Rows from block 2 of a small multi-label image tagger, named by matrix and row number. Rows with one number belong to one neuron. Each number is 128 + 32 x the weight over its row's rms, rounded and kept within 0 to 255. All counts start at 0. Numbers have three digits each.
After each neuron's rows are labels from the 100 images, of 14976, where the neuron reaches its largest size: "strongest on" is what is common among them. Only what is clearly more common there than usual is listed. The data: rendered roads seen from a driver's seat, with toy cars, trees and houses. In brackets: how many of the 100.
# gate: MLP gate (model.blocks.2.mlp.gate.weight, 384x192), inputs 0-95
# fc1: MLP up (model.blocks.2.mlp.fc1.weight, 384x192), inputs 0-95
# fc2: MLP down (model.blocks.2.mlp.fc2.weight, 192x384, transposed), outputs 0-95

gate.297:172105132137147130119195053107193152104075149145121073113122150132115111168101117105139143134156066169153163129077148081138150108066112138155061149133161107127106127127148190164129139128129124080153127148080162169074111158082181173105092073114083160092184187083171085158136168127136138156
fc1.297:097140084171082157156144143187127120118068142108061150135128200113064171063131142122134093135136118128102157120118084099142150084124103123099093099103185118100158116192176131148147167123198074135090191123186128161103177057130196103151202128114167149127146120182199126145175128085107171098
fc2.297:167186113082131096060159174140146133128120147163149127077128174118109096086114162094129232169150128061163144143056129056081104135098195169074169121157182139130163069135084123146206142112149166096101141155066082128131130169137151119166124117185122120158103121137164151181132155074143155132
strongest on: bends right (82); tree (77); snowy verge (74); double yellow line (65)

gate.189:197124108101167064063145117116071161139161158060150088101124086128171186095162143137124070152158125129168154173112110137172093123155148146121111158117118074085119123161117108124113145040087164072104172128126079118180197110129124083117135128146152145175139050178143056170114128114117166124
fc1.189:105139088126173123160109104092170169132151133192074146127104129133199110196141121038104043165084150136086134188165120169138080112059122176074155116118111122149197158106126137140115099081086177104123165149081120114121129128118128118120106118113169139150137136137125066142158135143132133142
fc2.189:070143115164154129132078129090136127132149121129099146160092126137117074184133156097089070142125128183070098195142173136106113113077116131113160094135117124147209152137168124150110098111141160147135066156108126118144155121091132092127099112101113124136108168138119139110125141149127151128
strongest on: dog (100); solid white line (56)

gate.342:164137122196151123143074153121177133097107114084097132178115134049143116104105133148163167126108139211099143178160075041063113109106138097118156164131103102124165084067108176084105171131127141144106101123131138147119115175117111133096102148125117156117126150167107082107127188186132144113
fc1.342:113129086154064101121098107140146137162152102127061128079163163191118126145152158121130150087073194073093149113165229108201119115074144127166147061073137132148149113066115182144131123142156167150109161108120137187105121148150152144157137112119138157152126102110145121119101159125145097078
fc2.342:133141129109058092134170110114180212165147072118120129099072110125106150156172141103136116110095183074090125150130144111189123154116123111150172084104133119179118084127173128147083159076121087097124136160209108128090130135162118178135055123132173101153122129051119118087136137121160130108
strongest on: truck (93); bends left (67)

gate.311:123063110122137141195070124124093168153088132120163091195174162125139174112079110116081151119102141136146159146086145125100131100126057111103113115156116139142165110107161163154131148123134121103088146150058127186100154226193176099144084124140117105134127089186105169050130182132139076209
fc1.311:206111149157145197145135134179151109118130133150156100134128116147129162130255106111083152081134156139153092075188160135132092145172197074142139136169097134087160139137151156111101101116104088149144159059142110068146093080087119142136123158109118130158130178139093135175155076112158102186
fc2.311:181104123096116148129122128174143203167103133133083153202179168085095156118081150100144164142062121179197095061094102108127132112135161137121143151116090118068137112107119144094128142135098134150179144054084084170075188104131093148137134155148139163107155137137128124155131077164148102130
strongest on: bends right (72); tree (65)

gate.155:088094103070132165130137117168084088155161182123128115071135093105108120071150088126084073100118169183156150137142114125102124118094135189152105133138162121110151077120131167120134141115167130116145135123107159078150152132150154145117105075087073159161171170143123129166149140206119050171
fc1.155:108078130119103094137079106118130088141163177127105126122076081077143129114089094088169139158123226113147089090106126116125192195091113088092117180112117128099133061156143127118142140115119150106128065158160136072113130131175124150130156123140185134104153149184190143158153143164145119185
fc2.155:128178156135143170146098137118133091138124147178109099121107202128130083152122110102149117148038171137148119118115105118183124161183120096094096081110108144105121160153156175094062116091156122105113100099117099158128121192086087138086085232157163125149122113085142096117097121077108083102
strongest on: truck (100); vehicles: two (95)

gate.103:089148128149114139091152173036119134129123146070123162119079121121133179140063179158183132168120115131142135128140116131175118148138170038117082156061107186090089146115108077057160125117139118178163143146116125108151067131124072177149137146095133187130111190137154137142101132065140134140
fc1.103:141171127150148121162104130152127099149151125136176144150172143123141165072138107051164168127072144140080112127168100086164183070163110175100112135130090150162129144133131161120099119117156101174077135134097073123126129155127159181087175108159134163131087100162081117133153157135127116144
fc2.103:116105123128155101133128115122161109109128127069212118104146175103135162117110094131169100097076096188143126098118134161202077120078135104122130118145105131099096093117212141168148098117148148140163098126121116194134128158090115127102191142136143154156104115137127153137125150135139079147
strongest on: dog (92); barrel (65)

gate.100:135144156102068111194093137116110097147197117147130126074144123111143197074165115098089196137117100101118097138161095100092163129164142096165132182095100097114136104165179145120117153115099048141109180123147098143130128134215131143115110068121118106159103047086094107075138129128135107180
fc1.100:118159129114146100155120107126150098148132118137112186126140143096190155079166129173089126144139106172084162144175121109120093098132118059126102166088059109128148130073107101160174157185105089130208185118155155113098110117153165185154133118146117144133140064070070109137144140175155074156
fc2.100:167125120148132119113103070160157105125135076102124150117113168145141105121117112164063169140149164166099144166126153091149090147140094128071172139122105098125152154137097093171053150203093156133131178105124162126083127120146083119150099131122154144123169135074111154117122170141142110113
strongest on: bends right (96); dashed white line (89)

gate.276:124078144185120093133168154089202083087073191132163138088136169084060133133159101090154116158105143123156129155128088157097112140096167207092110105099119091100166137138122152092117060131158133138142121130147164059176130069138130189084143114118099116146160138109085154129121139124115119135
fc1.276:170066169131157105138079104141143076145082202158157101156084141136092171105160155146133136159157153159186105137158119108164129065189117101090112126067125151097132140078099083139182118113158124092096137120189150055113138134134103130105142136172077106148108124064095150122128170131160158075
fc2.276:185087104075136121132110074153097102120104142169124145138123123124170133172138131163230169116127106115098123089112117174178121138090154142141094116084140134101155175150111115067083111106128057077113080204076099153132152131189139164050126059136130167155134128127129122161125083071091126141
strongest on: truck (100); bends right (69)

gate.176:131108160140142166148102098174087183096148123105117150134147060117123126133168071112188113076124205168178102183123088126091084148148127121182115140111128130157101117140114106113091168115103111063165124121104126084115100116172130084168083131157126169087127111132168098139140146141156105052
fc1.176:144130136126074140113118140098121161179170142164155173166120135139100129093117088133157154074130095195091099141131134146097150130138162106094109095128166121122094156138117098123097112149172032159103129110128083217183135071119179116112113164159134123105092125124093139095146126191080165148
fc2.176:135127090136141158108190143116085135102132119153114139112141139094127147102163109131190184034128129125087133121165095161175102121128145144104132138100173141078103167172129128137099164145102070132096146233089146154118097116121176119101131149163132142108129144119161198075134149123087156135
strongest on: tree (59)

gate.380:123122124175139092122116112124128100128123141075131113135132201121154176101053145127114124177196131113126187126113063117149083129117074153172138081145126047091111083088097160100177114195086189112159165129068109159137181157140125161132179145107100137146129172115140114179134104139075142158
fc1.380:115105148077131129115128148142084108136149136107119189118087142115124086169191080125168119115064116144092082115142158150105121143092161119055132159077112132123158078141101126118143080150129109137154099101149126047111142156092141174177085155160209066118118127165076144171153113165117060134
fc2.380:062051133108029087118162117157117117102195082148133172131042105086088140161155123071182111073190081156092077134108122117207106141125134135121164142143123153110118171138126130130103134181132088101164193134151160087116137105140137158094104133084180102144122100118096144141136159179145131151
strongest on: barrel (95); bends right (92)

gate.258:164154167146122131139119074118131128111188175108149101114113129133140147192142089144083145133120203124161114136164104129150065096133200094185207149129186133118169124123159108108149153114082146063104091182092147100098097178130119079128097090104113121129176153130101125143128148133156159105
fc1.258:094146148129092122156163108125128095058109136160106135157104137143109127165124104116163148166172197119120123150113148094149117161142158144199194164133130135062046110155129157166139148175171110151173149113124114131096158159119118075172102127089150112155162100122108127128059143142123122119
fc2.258:097111106134132080172156149130124097094105086146129168147065136099066123150133103143165146110149172143156069090129139135150148175124111101147126104117118135044070081100126161151176084146158152082168147096128114122147176123140139123129116147142143128180112097087158100135109140197082097187
strongest on: truck (100); solid white line (53)

gate.365:144111113080110126110132124158084131168141129069121067131127151175084154063165098147105135165101182092136066134170147172139177148183129068168139139091158071162081094162125136172173145073120149176137100110117102092156150121207141066106112140096122109108103170075165192093082090102159148168
fc1.365:162132113094140070169096141144132147127146112150133104135097145124130142099155197120111104146144128113145059113103116120160137055227152133141139138122099140135159152114124102128128102160098166118144182128091113097117171153074197110078154145149076175173115156091141153092092074128095150079
fc2.365:144124157072137079153109148102116134121148144099139113149094173118169061170097143121073158137129121137113120044107111153092151096153135126132146143151112104169170148093128126021095134125091119093105148154068133133133094162116172167095189099146140161076139128155130093121114120133125144097
strongest on: tree (98); barrel (70); dashed white line (53); vehicles: zero (44)

gate.84:056180178140157206136133099108135100134134176115123138055068125124150105148158116085122124117113101179136122139076118105132129108072147084177121139048131128132146073118053103092070136164143146110140115105152162094197092150208109121101106150157154153158151166108157086154110126137121064097
fc1.84:118067103099130116111152127130122065114121110196105142101129129168128200088118128110101133161105141090071135140165128160152134133197168140153126122118097153200149153137120165182135118145149111079131121094130096103135196109094093107166112107139095154099161117120163124178099129113113153138
fc2.84:121122118093131125184163172087125057134109136140118121132121127126145116091173158169097121157109117127093139189073173125119089162171121177163116111086131162166177126105159106151112104122093174169131147095116157075183127142110116130080088070110129153118142119121159126182035128107098104098
strongest on: snowy verge (91)

gate.114:124135171103097137106106165117158060129131131112075127093110124136096141175167111108153172126126091134189157076123090132144121127111206101206137151121111129123113187149149117154099128159151096164030173127108063069183138119083104068155136120176159124114170076089198145128090165097131145096
fc1.114:063148150169083078122060149141113058112150171199109111153155154136082194152119139122162152115139102051101105123149155079128125116097157096135149098097151133092091077094123181159163142151120172103136108116143095099133118126115099108155120145124149143119153159140204181157119116123114162140
fc2.114:127115113110115119136064140113109066105113146136110125146129098116136130187144161141083120145091101068108172152110095116100125154047150107123114122137111118144102131121169123128108172192089155094201119094147141116155116060126153079095075101133085129098109073095098190189137162156169141171
strongest on: truck (97); tree (69)

gate.346:119169180124093126124142125139120195130203118116143119116121111140077128118190116155097097095099113141172077197131176124164124075132132112153175085107123131131134077128089145155082131140148150063105177116142115172171104149142106121161122076125100084168138119087159141097148152108112134103
fc1.346:131079130143081196118114126096078132168184120100167101083123107148136129089193076161138145128149136106125085092086111083117120150135118150063126210176106154050088164136107138141120158134123083135127147039134165120112153106112143093143116131172176105154097131173146140117150145121209110122
fc2.346:134149101185133150119147138111105158152199149124162174128085184089124186124110055139172122080120129110132121129067104097123135146158152124087143134148078133172070080082106096151125154088108086159151129107119099090168195115138096083145111131183153136133170097155161154169135102126143062084
strongest on: bends right (78); crossing stripes (76); barrel (75); sandy verge (74)

gate.205:124178144160163156074146144048140145165129104068156169131113073108176189066180133137132125132094088165120163145141074098099163108147157167165082127125123112126122129154120168090122186167129121124061113113107086150127127131082178107141160160132132128151180129152099110059139107076200096113
fc1.205:125148144060134147060145122085152097108104117129179156139110033103163117102123138161096117090102066135122097124182143174162136153118113158163104195160185137178097113124122155165124107184092145151063174115130140126160156152103143069093127147114137116098148136157115089091124115079169154118
fc2.205:151133124161095158162124120125099156120147122108113182157141152145108114113175084127174096150179140141117134089121154127122126139136130138131127136079092124115152174147169106157100109156145128162152150144143090111109121098160105182120117077139146040115082129196136077143078108130094101088
strongest on: barrel (84)

gate.56:127155171173124076106083092076162109148126107073141144173106112124165139095139125129169138155134107125071155148148155168115199137104088055146131145116108177071153122098069161103124147088117185139114145188204164148131099174126082145089093121176165148144108116112091098164075121092118116113
fc1.56:121130145123107146090110172115186181212152080085103125184178103089197113104057151134153145097160085151129157137139177085094100157129058136163126126178117168068113146099115081083115094087125122091121158131144138118138070157156119135169119130145131112057158119114160125114135180136117103104
fc2.56:142121103096149155117097121120160120169172108139179124082116049120156134105108150111126126167138073144124142097141106095159144125129119129148126170136120141102145148035167095130127161085122129118144150122153161136127129084150087149141120203123143173096188041120149141173171112148161200103
strongest on: tree (100); bends right (73)

gate.253:080070176170162103139181144161148076181121141119159122074056158136121111082100082086170134128094153171124160117146118120126124104112150167178131127122084146102167140094178142123111119135129144117118186140195175099144146123159096080105200150089068101137201158109114115138120142127173102144
fc1.253:157159119101101163136112116119088151097093141063056120175135167168243119222157195175085156101119143139122127131092108155192106158202148056111118109083127075120121075137073149072176128155117146137093088111108081130149098114122144172161087116112155167136098047150164132126103106123082140135
fc2.253:134098178095097084167164119153136029109103038134112100079125163169081171102088075105149119127088154169164113163098149130139123117106180132148115129176118186140150111142146162132176093156110183168170133115157120112136135139144110098111173130078129102100093150089109089092082126136146126140
strongest on: truck (99); solid white line (51)

gate.249:100129060164110135149107158122114135153103128120104187102096121130166146086143122101154105133097141144140119159172115140064139160140108137162113136148119098109064116123087070175138111129055141127161113091035177093141135117124122135163089111196123157069099170156078065152104136205151144137
fc1.249:157136145209138098137074122095129195192193123160157115163140151156084108104141163100091142087139112111161096085100183171118122117084121135138123167098126069178114135159134103132172091136082121118095137096152110084171172126084142145095105144084167124167114113123124115122154131128116114141
fc2.249:137092151095178110149117118129117153185180152164104161188115133136158120132189070194127143154116073134128127195105135146148151133101124150054163124109117111163091128164135115213146118138112118065081131105147114127112118168101105120131103111134108166101104074177107118111175118158157103143
strongest on: tree (85); truck (83)